python train.py --arch="unet" --model="spectrogram enhancement model" --dataset="single English command words and digits, spoken by a formant synthesiser in many voices" --train_examples=78125 --n_mels=64 --hop_length=160 --input="log_mel" --win_length=512 --task="enhancement" --loss="charbonnier" --norm="groupnorm" --activation="relu" --weight_standardization=false --channel_attention="se" --pixel_unshuffle=2 --widths=[96, 192, 384] --blocks_per_level=2 --block="basic" --attention=false --upsampling="nearest_conv" --init="orthogonal" --residual_init="none" --optimizer="muon" --muon_scale="original" --lr=0.037 --momentum=0.9 --nesterov=true --orthogonalizer="newton_schulz_5" --adamw_lr_other_params=0.001 --grad_clip=3.0 --steps=12400 --batch_size=64 --epochs=10.2 --lr_schedule="linear" --final_lr_fraction=0.05 --warmup_steps=2480 --weight_decay=0.01 --adamw_weight_decay_other_params=0.01
Rows from block 4 of a small spectrogram enhancement model, named by matrix and row number. Rows with one number belong to one channel. Each number is 500 + 50 x the weight over its row's rms, rounded and kept within 0 to 999. All counts start at 0. Numbers have three digits each.
After each channel's rows are labels from the 100 clips, of 14976, where the channel reaches its highest value: "lies over" is the class under the peak. Only what is clearly more common there than usual is listed. The data: single English command words and digits, spoken by a formant synthesiser in many voices.
# convs0: first 3x3 conv (model.mid.0.convs.0.weight, 384x384x3x3, each kernel summed), inputs 0-95
# convs1: second 3x3 conv (model.mid.0.convs.1.weight, 384x384x3x3, transposed, each kernel summed), outputs 0-95

convs0.87:510487528498533574531562437655444498525490518532592565505484495514514472496525523460474535394538601547583514563566532464487494509581415545523427530487573443549579469476571483580505568400534491498504445475553513533502487542538578505552580576532485454571546451560529555516557484547444571540
convs1.87:491466523490467475446526562499537498459538504593494500524489421489498479518483493500507542460548320404417456484486517507384509444496676504474470432554479514495454494498495495497512483495510619519506500426448561463586479494486470483486519480498492498496505580431513456497477497495507599623
lies over: /l/

convs0.105:573553497585481484446572560446433527570458531536529514473496416483505476523506523514490521516489511466588488492548486523465476526511482497516578539481517552495489474466503470522441510477473431567564434536448433550449517505488498562425495480533492460576533492487528506562447471449464552536
convs1.105:668531620487462593549489470487439527558458523422500517513492590587550551483486494495505493461532530473506524482505510490504505547493476496514525505491612498497476406416508540500518500443504597514490503448615527558539522455594473502475520500510505534433458395464484434444583448600586442628
lies over: /oʊ/

convs0.265:485452528522477392527426481522504430466453400466518487568478414430453410417536535486529509381405414455413503527441423441443434464429563562531414468571412506521493525438414380432516422447413556468467531457422448480355506403405504543442450495417486497499507498493514468431496502450486413499
convs1.265:477431470497521467481529505508484560576451484513528494475487533499506509495566498492496432542560488525511470511499527506521485572485559511654474504580494477510412517480484504494391464557504522509494513442531465503536478557501462504544437486500509550551497467386512501519410408520545485509
lies over: /aɪ/

convs0.323:498560508499541412486444501511452548475545531456527566473517464482593472530428497431493504458525506511448583485477505484488512509433437521363487468423388471413520438470584413458456542501431471453524560445520436481520409559564522486534527531537453496532480503572540529552501459529405462530
convs1.323:504469453454502526483480500509569566474473509515493492718483510518561453485449513510496489565440523529462459516490428509524511460501541510700497532599496475492476492480510535497523486486489515515508492482475467494494512447404461508476452499481422507525541547366496428440423596474684418473
lies over: /t/

convs0.34:493481454515453526509469581513507478503620527474449502602549470496502546518525508462470547532480481537564541578506536476506528466540449491438498477457512465529528476452572474511541558484485497478480434601551471496438507515543511563479532480530498476466428595446597454575539614469508469566
convs1.34:531553472490481536432405507502558534548454488545498475493497474527481445480480509505492404466384553455477577497490468499542513445502547503450422475653549492499512571488482526500609457481518530484491494518569545518479465488424564479456508508508352501547458573555503537572520667564518553398
lies over: /ɔ/

convs0.27:513470511461472477600484628464511491558502529587394469458517458485411516469472508433515594527466479561504506467488530467500379502527564404375465545518519532612491496465562486487471531519462444502502445555594483534500454458437497444628513526491500503463461593562559549557525542418490402451
convs1.27:652435450406490567633467516490524471367545480530495486507528461415501402500440493491505495464672387427475494477509462477542514396478518484470495471467516490503398548520511535501506526514499405527507504393479445518489486510494433458520536474496448433607553623515508521610455477440467500598
lies over: /ʃ/

convs0.281:455493506517493587579479548510581518390546423493496442462460526551454502469444484433529478491521522541422534482481544509563523492485500447481544582549432556481561394444555519468510529398506493456577519496492508487489477510464476413603497487485504548523409510452431502498489539566437392464
convs1.281:483378467478458472483483502501407400456504487439489476538509571325433406493367514506499507500565542464422511504500426539417508484514507491396462420421419478497455532457490492498521522493501499506510501532342443530446486533456424415463439533491313481457550481423496460475379444542451430425
lies over: /aɪ/; /oʊ/

convs0.111:550569492468547489608524480536487414520439493436442567375534601599534538541582465487628480644491466501655537518524519469595452519462479531549552505534481520532538539520554501584489561588485527517620461562520573511578542535497536535516534479513532557463519497450481553494499577449518553540
convs1.111:500502538464457518477511430494467465481413513492490474543524504495637495487452516496495481417561492508318422517504470493374504527496462490545618432467483493493327602591502404506449517481492491523458496453637531530437516565459486499415535476503537537623516423469508418554475343475448474543
lies over: /v/

convs0.24:482552461575588513534483554511518535499515526608444475540471521579548534473607526506488500299515547514549567434489539552433420489555487509479480507491522497491495445621587431474573503473552496432453574607516613501570514523503541497590561501444513495534536568550503551577530574477407532478
convs1.24:539456456428495392519496541498502571402579503450521508531498482508521470487488496506505475590539486478395496506495488485458503504512413502513477511631483481495437497330494472500420516519497516518515499518516394478397467475479396526491585509490487518577533458451497388615452592456482339515
lies over: /ʌ/

convs0.66:538480487487523481495501442544501545530597385623560421402502475564493453457543580527474460434445486400569542520441551493495505521531536514508563517538538445594484500490482475539606454535496465518538539518556452522430492517435488537518491489536440519496465480555495537414545504515463431535
convs1.66:399503502513476430593624496491537657480513497435489500425472486546435539501442503498498486424441490525487575495485574514584509470533581514582512427688611522492457469364494514490499545509495475517513485516435525520488483463606579515551480484488503450566495623422506535571628490549509471475
lies over: /ɔ/

convs0.128:411542485495507533500452573501439461461505517477578581480535547451507473508502490460515496523476505506369402479474503473496500480453521538493453462507521621491534491436452504483468448497483473638638529493559494501472487520517517493533519464475486487455468486464508437458467496550499513511
convs1.128:455574468436495633541414551500516497436467489591486495570512409505423582503459496501497504595520467567483451499504442509433494494485481511535470480471508528501649391500500571501347479409491596513502506529461486480537509522381463498539446483505592558467521534419500615515544419581484406416
lies over: /aɪ/; /ɑ/

convs0.367:498522533476598550508474456503513559457544492363488541441431487542571412578426599551448451537574447514394506484469566510482400559372502530479529421440578541498496462524433464511471453492420477500454534491545458492529525551493551500511535506519508466507468456585448516577505486568448423456
convs1.367:509462471475508494395519534502519569541462510496468508643505436459495543502422501512501469470416514522547533492528486493546492507524502485602523555560523507505514485399492643499503427479505459493500508448353491451436528447409488530509535511502448599445574524417504462479429597467716472522
lies over: /t/

convs0.86:477530542481575533502413505546530486572516463494536477495515507476514478543539461544475503447476554520537497532452556561467499513533479546515495526461515525448548596523472560421526445533493499584464524489420593475502546506521507535456550483525517481531579459460541451526448425555513570502
convs1.86:439529446536525510404489556498568446530433501508498482569481520523515520496535507506503568506525545518679493511500478516558491503500487496631454530385417496498683423529506624502444495521505566483518497432555568473524465573442463510484590525500506542434480505628495456499514548463526491472
lies over: /ɔ/; /ɑ/

convs0.54:570536423539563488461476508478477487525552550528500556424469423586539494468450487531449590534505516546472545492536573457462461413486533557380520575574507500543482461523472518580533504474496544566555572451471458549506488555514516521516588414538482477507487539562544584465515545531589546416
convs1.54:593573488516495531545475494503539490522537498511489513539502444446580344493463510505497475474555392573392521484503487488431505430521556477490475424530529485500396534551508491504491585513505338492516503485564515540500499545488531445498563508497369538542449593440502555475436469398420449557
lies over: /l/

convs0.130:478574527591423494445507436491481511525537450405548463440515471483515491414425525506523487293482549425491503496502495538527519453455567495470479545489488381394467507599521488522570577466483499518496578511450534489598449543565474541548453498509521524518494509520455520494458544491531533485
convs1.130:560465440577523583445409465495550514513522508567504499488506615516472431504548484494501543455546554556673431516511520491423504590485597519516493444393529516503494375474479584510552519601501491487505490509609508497540496445520535501457588511522452507473574465609502475489560446505422579516
lies over: /p/

convs0.247:552450567450435438578468461472496480526535488553511490482544582548477545496580489522504457467436548521461479502445582554537435513460559500552438553474531439428455456512509555459407575427460486494497536434583472474385546447429493499414448571456452510475479536491489516454403559376535475463
convs1.247:411534538518496397475484529493442566578417501463490523664509458550522489517502498498502529502478547362463450446505483538517512530480479506475467606462530530506462517441505508504451472528517388502470506519451436528549504513415410449523597499498449533392478526467509500520623508660538392418
lies over: /p/; /t/

convs0.92:484439534379502466510541461522634503457445635467465470421513565586475511505542569472488509501488524469462471486507532551605403598475519506470489494501510564570499416546596478440659558535394618519501471557534497524533408561456541541567517442501473541493489562588446534634565486509392515520
convs1.92:569545617462455468462537505497565469504545523520525517638482512541509597503491511520503509496548468500444515523505446476673509483531482513483519492557550473489486440526517526505576537511478444487506483487472446476494498540540514498525511518492430592581587566503498515605467700470582445443
lies over: /s/

convs0.124:494524431578462482518438527486576535567572559501518534458506482552541567539482518491523456649505438549508486504441473559486485509441512583503527541529476507566561594478540467502499570486508494637539427495554493522543426502405505516539508505514521526491475482600567463515505557551466578522
convs1.124:445512555427474594448498487495582452549362505551499494590505511441539488505474497500501485495475624520440427473508465524472501550482434495539472444443643501502531350547504500505575490552493488506502505485535514513591513505397477492525488474516472395491492464448495666431446374619542540404
lies over: /ɔ/; /ɔɪ/

convs0.260:542619555510501462484495488558477576535579464526508463680486499429498488509459577528467497495455579421554567510579545566488540483494554462459538494567518450508551485487507534577549477511493489435549557479537453481521543531537573469517587479476501464574434514502484537490547579573501523496
convs1.260:421447508444499429505444512489470476436364502468499496427475575511597401517483498505499471539553475551365371494505450512435513430516467495423495569431413461501465499476503519492537386555494457495518494537409479504595472514454418490462430528493360463450524442445495556405393527482514463471
lies over: /ɪ/

convs0.12:469495507517515521495477508488447476471498518450506450478460462551495484444442547502504475360386448501439473481564436505466484505541497518509454525530462467413476506558445455436427436425571527513524483433458471513551496556536477505380514552498549502481438459495490572535521435438454526471
convs1.12:458541486464470599427518517500516454480498505502510485545492559447462515500510511518490557574572434550623515511525525488513491596502515491570474414382432482499508410422493486502409402524505604492530502463496528473493480560519513485498503478489503546475515478419501385594453433546475543513
lies over: /oʊ/

convs0.136:408506473505527561576425537552515494585504519515552582473514509506587544559466528482523517555488596575534487548530630517568621514515461546465576523418469530488501531635519531488615490527514527499443549596504478552607496536481560551533470569499498596548443547583595553578516519510525549404
convs1.136:410445455409498505450438474502609446450541513526508470517495523461477433505659504511495500490617410416505536497518528507425510514484541485572487452434496496491479443581506470508495442538471444485513503445398544485487482565397464451471536488493526490518479514505508530531540448570493522578
lies over: /ʌ/

convs0.185:600557521663498595443584517467413534539550484526524489439499458496415511529532421540489499612467477524524539517573528569394481566476537451490497495506531570511560390479449413563493518488482559486511512514524457515472478579509465509475456441491498496457509492423454535515522522515535463518
convs1.185:604505510591491498588419478504548492481542514497509493483494562549539526491471510503514492421533609403477553506460447470499514541486395498480562540429544494486542604390509548496573530374508616501485487480531466520469464515467663518466546491503511538433519514518497544541556547494448467620
lies over: /oʊ/

convs0.112:440489494597522468544464481470516501529460494552509496509405587650468545519465513480498549517469487522492587443514566505508511520468539484522515481556510506505443414510663572547465541528534540458491525526478561558621439520493595555455423514540546548453566475530561547487503604501509593527
convs1.112:631563500517462485474479519501480442398505474494491473404497590425619469506455511504505486481581542417430481499495553484443501523501394506403443431495500490503544542474510421497501584462498554519517497450534452502413458458575528478467600482503515376601501432481506498479392423531604343561
lies over: /oʊ/; /ʌ/

convs0.141:481507505546590467535509374511532580607555587471520481393486501586486546510522585479481512520449501478530541527499543504477523520480509491518451547435486422586511414531591495493588533456575476589525471491606421574570476590532554411494478543552489547590508453463555396515577571483493538533
convs1.141:400501444543542634527514466506583384562508517474497485568503444501455586484502513505501536458535604542528337490503561510462517525490463493498542547386532538492462502490503400504378522445498521509524487485717521516554480503493456501489608486508480363473445444462498584430641436546509521388
lies over: /l/; /ɔ/

convs0.88:525493504495521474468523448509469477531499499557564532510514686566437515426506489514526521467632585570546469406479424447522517465483442510430508482522519400578527475468570525539368544495541630390457532493563542524607560567492483533455453491517509520590558506472472544518543475486531508466
convs1.88:454486531565486457537559618501495568543638512504490512613505436529569502502525501504501511531505386548485593490489556493489488546515433501544482480455533488501464599580505459498539480516497445518496492630464468474397492428533569446454442502501494438505500577561493453613459596425435513484
lies over: /ɹ/

convs0.14:497566509463453487577411503525588459640558428471479526439481467486488473510449469578473552496427558517596548468490508514545462549458410511521437483523443510514563486483540548490497440525455523522461493459478500514473543492494536570500597454541528475460541453486542460486486444455540528537
convs1.14:409530478545542600529415540499507563518378482474511466556508577554499540501547507499499485513472410515527550505524458541648500480484514477505509517474495504502549580445495546492423564440499516495527501374583617499562483510425584500526544514504502476504471465543502533619565602441570462434
lies over: /t/; /p/

convs0.106:633447485506481472494368475477471399541510447556550526489534510485531511480502566571491477560441526527361582516473451501512430517518508479475597456453495472601505470497455478453509489506487496509442494465520528567517510557455474483335515476500480456511405510472534473503504558467552521479
convs1.106:563601419578486558490434461513481443475586493494511502510506455507479439513534498496502525449494614394592468507510550523360491546487449485527479518531475496502466481396495570504456527486513654502497512418642474513487475495464485489514555515496467533539476385525502573505614501623449515543
lies over: /ɔ/

convs0.164:484469479482542466471432486412549470445520457557438582521488410553513427448481457552565537506469457531618474501469497425507529462511504358501475447560516477494426435435512493532479469468502535544518472423524458518433505417508435516448496418430594540495476441432447481514513491578553493403
convs1.164:544486541493483556417562497501500479404451510493507493551500518510592616490473498500499543492446468503496582504490473491581511585508447495441513404512488476494436533527493347505600407545505444492486503607487472580429534421616550518465505488502450552549519425566505563463493462456458460529
lies over: /ɹ/; /ɪ/

convs0.147:513523441580605512488402512524543522585570552521464526463510498582506595498560511483542530725500600533639490485547546551503598557430547464433554593436462589581426479515459452534532493532499419568545555571620488538574512554474542541438514508490500565483495481555528556440581571481596435484
convs1.147:559509436527498523405549529500478410535381504413488491476493553473651481509421508508498445473602536466423486494507451510482492451512545500453564498468557505498585506598507365502384534503510433493524494429589537533521489560374560487482464495506521394588487490471499582501427431476445430548
lies over: /ʌ/; /ɝ/

convs0.173:523572511429548513521521409486532507468551502456444524426566546472518504521544528510528494637459507538488492494560534519617472537500499568534518535493518534573499519490501573495504569499538558467514527524494593468436432585515454467509561492459570535570560526511430485570469424559450483709
convs1.173:448471526540496496462395523506433449529413527530500491465502515602543556499504503491504538507532515539544546500486462517462492516485522492445505493421512536505627549555511402494560433482508474470494490456495560581542538495482522539519323512501450482520459508587502642453615540513486446453
lies over: /l/

convs0.122:540510453511518454536412560606429565537487444476423496599497445368470500522501512538497423564402496577404539555446411486441534493464509509493639505476502455435527510512450451463458492503532459516490416512413456502438465455422526483493444490555521488492570479456507591514497536442547468446
convs1.122:590564481488492481455472461504608536539506505517534484431507580449525514504462491497493513490545538459699435521482499482521492575501470493481474520478548496500379451616495497507558476434507568475501502507629563488478474662577529465519561483504527561528531440668495545469502374406398657486
lies over: /ʌ/

convs0.132:467523511504589520468423447479527507462435458573537495557493538529514455471544493469467474458478447548470438516511486452471515507471435473553567422541532603523499540536502437512543485488631433472493443467619574502429526484570552568520568517484468463494446543445508436623562464517523496533
convs1.132:525542432550520518476561551502585470508563505512514510495519363593479598494502505501498487449422616413589536500497640498409502467496406497484543528434471548492473469565498464504465502464502541497484489432638474512504485560562537473490578493500510422507479376592503557489423433501463545505
lies over: /u/

convs0.201:473519402500484538507441508469453447444542482533480439611478583478532442539558494529508489580523531540555465484458503493541582560500482501607575533468556472581541383427620525512527524488635706451476469458535528490517508573514591550456468425618492479488535513465581475596601510478519389506
convs1.201:454425529557473456424580550498538637650524495532501495532525373433502600500442508508510572504446411454497548511491535510504490521514654478386503538643556500494491600540510529500456495499482448469490483492347510466504510395479572508474514519499496542439560481541505490439378562495654644522
lies over: /l/

convs0.241:470481475515498500486432565542521494549480427485428498534496431526505489478455442555568402440477497540456511419499465437551433475505527455504510502480495561482432507504541471510576445550552526475487487499554426520444515492415484467494512441494481395507482478461490524439522496463499514384
convs1.241:563424487475505445530553514500377519486543489497491478568483439455478524475592508507499418714552507498526412496496524466454487418531433499539470532510523473492553452501490413498382475523489424483498488398495490494431470581492460478507579486500542514496519455499503463456400453525469412534
lies over: /ʌ/; /ɔ/

convs0.238:430574401438560483429401508492524489496509437566532469625489433386434555553554521539516474560592501543487461453492430486464570498428484537535594403500504540535485493499490406502483522478465540479472455454512467531534582577483511507476497455509513478614580508512514491515480544458494458448
convs1.238:399443443545481375395534458502471500490530481485511519427474504475415591489444497507501458587468392595572607505505494499552500487517410494440490568432507506504597529576489562502607462510497420502525501544424530536436462472465359450479475506489388527496511499458511553508471492532485504361
lies over: /aɪ/

convs0.47:487462500482558476504457425466526554544599522604470421511515520496510458458493436580615517429515501531400491490436474409490532449521526487482551579477524606508480513475517458464605460518502577512480469532583586433528534459490523503557415452460468504433490488474476488612487510484603498510
convs1.47:618598418455507521641583595497506457439647480479502507493488495465478467498545519503499528473446381531496481507502564484403502492526552504569523421532528522488417474575497601499491596539508437511527489510477500479478498457522501560544572500501550445537474599575497593542460529459419523559
lies over: /aɪ/

convs0.91:515449571534544412454485534533553509469505535556452507612461514597449514457453506488437512538429446469402456456474551510586444498529533478420505444524481582597399485511561579427624510545457439511547444516534503495563557447521500537507532480520433555545469516517425536556576552450492533461
convs1.91:537510440509480504738417585497500552418560499460541490404489532472528528493586519504503501491572477491400581513487491491536508463520489500516510512588501501491496518451489444509517479535505505505529493478466461491508488578550465480503511509485477423576519583472500463604466631452508445584
lies over: /i/

convs0.155:529621515563551479456437541564478463464540518521471471400487462580529533523559528505465452664478572481343511478464565490509491507495460508466501468546505485621533502502456507486616543423451495624552418488548584532521463560547537444462415509517508501524393508550620478467506446479494565553
convs1.155:457523401454490468518462518498532429539510503522487488582479465464463549489482513504498493449416445533473471504488395490413484505501582509558492478399523523495519457551498517498458510430491511512493494470499454489645509577386470528516513514502546480509518502516498586411522434503457494501
lies over: /i/

convs0.7:505481528474481520443489409494467517463545545543525516527503492555475496520343527559553512343426533470400467473502441441440513506516436511508387490410493518547499486508573428485559462498487444488472486493528459522533541417514480457547532485506500481550526509551549580533495532516455525460
convs1.7:644588456476502466563488571496511568395660509475515506515480477467456501493550504501499465566477453483360573491483647503512526488538521495470473446745543489501454509522493492494523526520503536531520496521571447534436487509530479472453524508492465473474505489482504515549408540531517443547
lies over: /ʌ/; /oʊ/

convs0.138:558456505536492510496409558499504494523576530460538460469462537577423495492507530555501508566513512397503530496491510517657494487465496516460606519504513560482572484434579491465480454478507511416451515467453493543524457530438517532477585525498445465541621556446491464561536462457503451585
convs1.138:438565545539501494409572493497418447581405500472505486542503591513483557483542503496496466520442684430587509498499493489453517511489470491577527615393466492494634529455474461508427461567515620462490491508539499520464526483496506441495498511492505563448458463643502468474564516531430488414
lies over: /ɪ/

convs0.46:572529507485469598470524461547494561514638561482595523356502472541532465494493441528435644546535609441555518524536473504495472467433526456463475460556510487524552519525472573513582549534581501516494473448594469460563525512583509596508589598511409510520616474509600590515602478602593563429
convs1.46:532512526530521534527426553504445571485387510511491475537533413556538468512533513499507403502537499467473459492502473514446505513485480487597491464462446526494506505480504545495390515467492473508536495552634521476532516467518468497484452507498473492416451484521498484442461490514531450521
lies over: /t/; /p/

convs0.166:469450446519518449480482453507418497491534470538455480451524541570491544488466478460551576493444491487436409436485485413508484425476437514570522449507481639508430448565431448554434480593480470505512637502506510416606474428508470553486401466452517522409507560514544499428529448535566441483
convs1.166:595542450471493461520499551497527462394534489524504483370496470507514587496535498507498423526558418493489503512488516470446506469517407504454486504584546480495440544436505453502525493441495498496559498544515487463398454494617506550497635465505491448528486456491498530430461434545413517482
lies over: /aɪ/

convs0.165:557537595466563569518586542509443566432444590503467496450513598531583443534524490554503472353544585486527473524480510502534425477519541468549558538518540496548506496469463509462589544476588537355520491476542524542467539502580525492557580446479491578538512504541472581543550550471490526694
convs1.165:486420473458506503552538497503432494631479497527503508513507522533476569488512499502499572508499477513450593506476448489377507496496606520450558469390587510500390476685499428499491552443512476503486499485436447495593530472442469497587461513501503511476530559507493644459555504422470495534
lies over: /i/

convs0.244:492548541438543502537359427508467478551460507429526481507495464482489517427442462470475540413499496501514413484476483479471420462417523560520476492561543481539562522515493430501459475437489451583479455365526420507483496471497465409409391468494531493455492449477483445422454506473542448545
convs1.244:499532440532489482462523493495600471506601508511516488501473531483529459497542512509495532479480417530499532495498435542553508533523515492450509447565435525483537441603494463499538509514494309489509489488408452522567499442447413473559470506496430457500470557387499627507496517502482462403
lies over: /ɹ/

convs0.263:528517577508633471478439542587464379626521410498486454387557536561424508479507424499509521527516611528500545513451542415554409501496538443496518485481507539521450548520513500523508490522404503534525393472519475522467515502469547451565650479484439490501386557481531473461478492434450508539
convs1.263:456512539497527394585410562507486605437482498557504491571500485374462445499454513491500487488558407494439559504491350543528509445518346489532484496567505515494657580375497523497346515509488487485461503423435536486489515452431506450505441485492477542461501577613506450546583587517487473440
lies over: /t/

convs0.28:549490568456491480487552448403466554535434525447525470467530463468415440549496498552494529585499442475445418412442446403500451440410423449414415523531495533468495494541504428424443500496496544560463464473594533511416522539519467471587483522516501555541544470527454529538602480420584467557
convs1.28:522627623521508537566569498513565504465594501518507497497505510538392451505519495504499465388512563506518510500513549486464510406495468498500540436465400497511503557358507518495472580499505610526514499447562497444497537433586482430510500510490428464383481513475516410617448460504611540497
lies over: /u/; /aʊ/

convs0.85:495473496460480471537386526532506480528506455502441471561523407482418517474499557531480478459410457458550501469562465531494483486451514467472533506396453461539478563576539463499506491446474436490453437531492505511468532442462469497357503426505536473435507473538518486642457559502467486481
convs1.85:540430463524503544414471509496507503386518508458499487570499549502514432496458506503498476543496570521538498506475489459631515476505530498510545530594502487496441570573517526491549507527497603504511495527499522520485496567491555467466459501484479431555563508518501562506563626553582591551
lies over: /u/

convs0.3:556501544476498500503583524481538565496584500631473534507473560561522452462455482458478566503465402603452483398561536464487487534554544499504406483470421494558496447455543473551478463489534467582550439474564531510503539558599495480559504430493543511574442447511532519509548530427503500466
convs1.3:527510552487465524524505569500486520474548499593499495587511441566464502499447503489500472459609493537457521511512586489330494392507455501518430425496434512503403586478516585496593490447498581469515511425591391481484492436525493506451603500479481466576542477502496466520416398503490510430
lies over: /u/

convs0.57:498418468487475439458421409468463408548562506454587469509491527541547578491431475525518445533544466447426417439457478507500558512459457577533522533489472550492496497512545554451705400572452472539490482472522511528515449532392482522479517443534515507520514532544525605611541478554432561400
convs1.57:452547433520527525471417602500596490425508507459495499577509506465507569497604506501503467567556392557554573496507591499464502486510500489492515554481548509493567506446473604487527514580488481495507494551407518485417475502564502466458531493492575417530457471451502433491403574519471554410
lies over: /ɔ/

convs0.235:526564534539508507564573534483492520508487506527507448510586613537527489480562516505572509468562496448531519527501505542517485522586520479510495520555509568448486471513452494556515533564524556394541428527536540517466481508542511492580483501473547541561465498473546555520529496587429645627
convs1.235:482484541528503439572480572497441449547470494526487493457480442477406599502473500499501447519435565424445493499481449501481511487499496503538486506491501531492586538399511460499436492486503444498501500516399454503470511455330428490535506511495577471444514471420499417457519544459527376343
lies over: /aɪ/

convs0.365:470522457548540562522570456539503417519483559490509537359507499521522438475538464438531521493552506511534571484537544502527454512488482429461500466472514473425546534547470507507568509483417677557477584491576505464469490487575471474526433549455572485399430463483429595430593459507400478492
convs1.365:499478480479500500520512491498529578495485503498506517692496441473551476481453506503497464539433499539466461512485406494533491452494605513735523516678342484495522516426536524501419448485499536523503498491503487514463524496479452489487446503486503456476538514369497376522397481382658407477
lies over: /t/

convs0.172:341438543397488510491515530463475480473403481505530502599443460447457410524496458453444476638473451508495577501480531463593491517462468565530499432418469482536503476454437555531479489480467590499412500483531464501471428453497527499404455409445511544477568543443469427530441465543526443497
convs1.172:511643529583471508598399438508495443512530510553516491378510515530437512483572505506496482403548555376561565489494537501393506509501417498442527541468503496502518513468508483495551535448492465507488500474533504545522492506552471466501603490489420471494420325617501534516543466473394526461
lies over: /p/

convs0.50:514502557516497393358481474499417583551502555540478515537475510445439465431487457543509520422431465525448478494491541445499494487509481474633477463488507500515433448481594528456483504521520595495507481512497446452486566469550531496559518488514384494427585516517565547551589616456575499524
convs1.50:470508472498492615638480520493557590510551497516515500483520433411454504508557496500500448444566528459543574533514538532449492514516513509499500459583527497504475581464495386499487534543511463523516504467540479513467541464573525507568486485492603484535471571482500529536416377464496674499
lies over: /i/

convs0.135:521481482531495465586488434477414649579559510469463473404531458505508496501513528526543524491520468482606516506456539481552466483563520472538568519550507602571430518548503504567432512501464462616500521474612451573491520521445464430525461547496568542531480545523470490478593413495493529452
convs1.135:495545579452489600467541501501465348402484510464493482506471521483566584512382504502494470497506444527417472503492513483455505571508487511518525439513487489493385444633480467496554476491500576492510496546554450540543541486561512469552437499490549482538513348546505579410502491563613539609
lies over: /oʊ/

convs0.275:509519512520427406496383576557455515418447455488523469659513404440533470412505558555445484503553474451584466492415468486484461546478440492453611542514483414423502527525537488524446494478506560512516493613419480484479535474516491439358481487513510463510582452394561431503510479499611471390
convs1.275:411478502507488544480547449496543474521398486522482491373510655528555431504594493504504463527450585479457468484486463506430502510501545511564478456409611522502482492447480508501547462556502424501458501435576520523527509474489563500475496509496563522468488420490505635509456488430504498430
lies over: /ɔ/

convs0.243:558471540428494590483621457570426506498493543391484522489521501535644426469526445562414502572402485487484475462473572470432529466472440483529566456454583560536494491538581499457535523529583515547384485447569425461439478427473537528501476394540508456535576486465507527503478588503548488557
convs1.243:519493544521471377420403534494527567593453487467471501509493526430458565498511492496516525435544497483447550497517389524486512573531578487413514579486448492503420524524494393497404396430512462524507503489559493498499533523554473502499473517494455535525457515430509442496462413465537514458
lies over: /oʊ/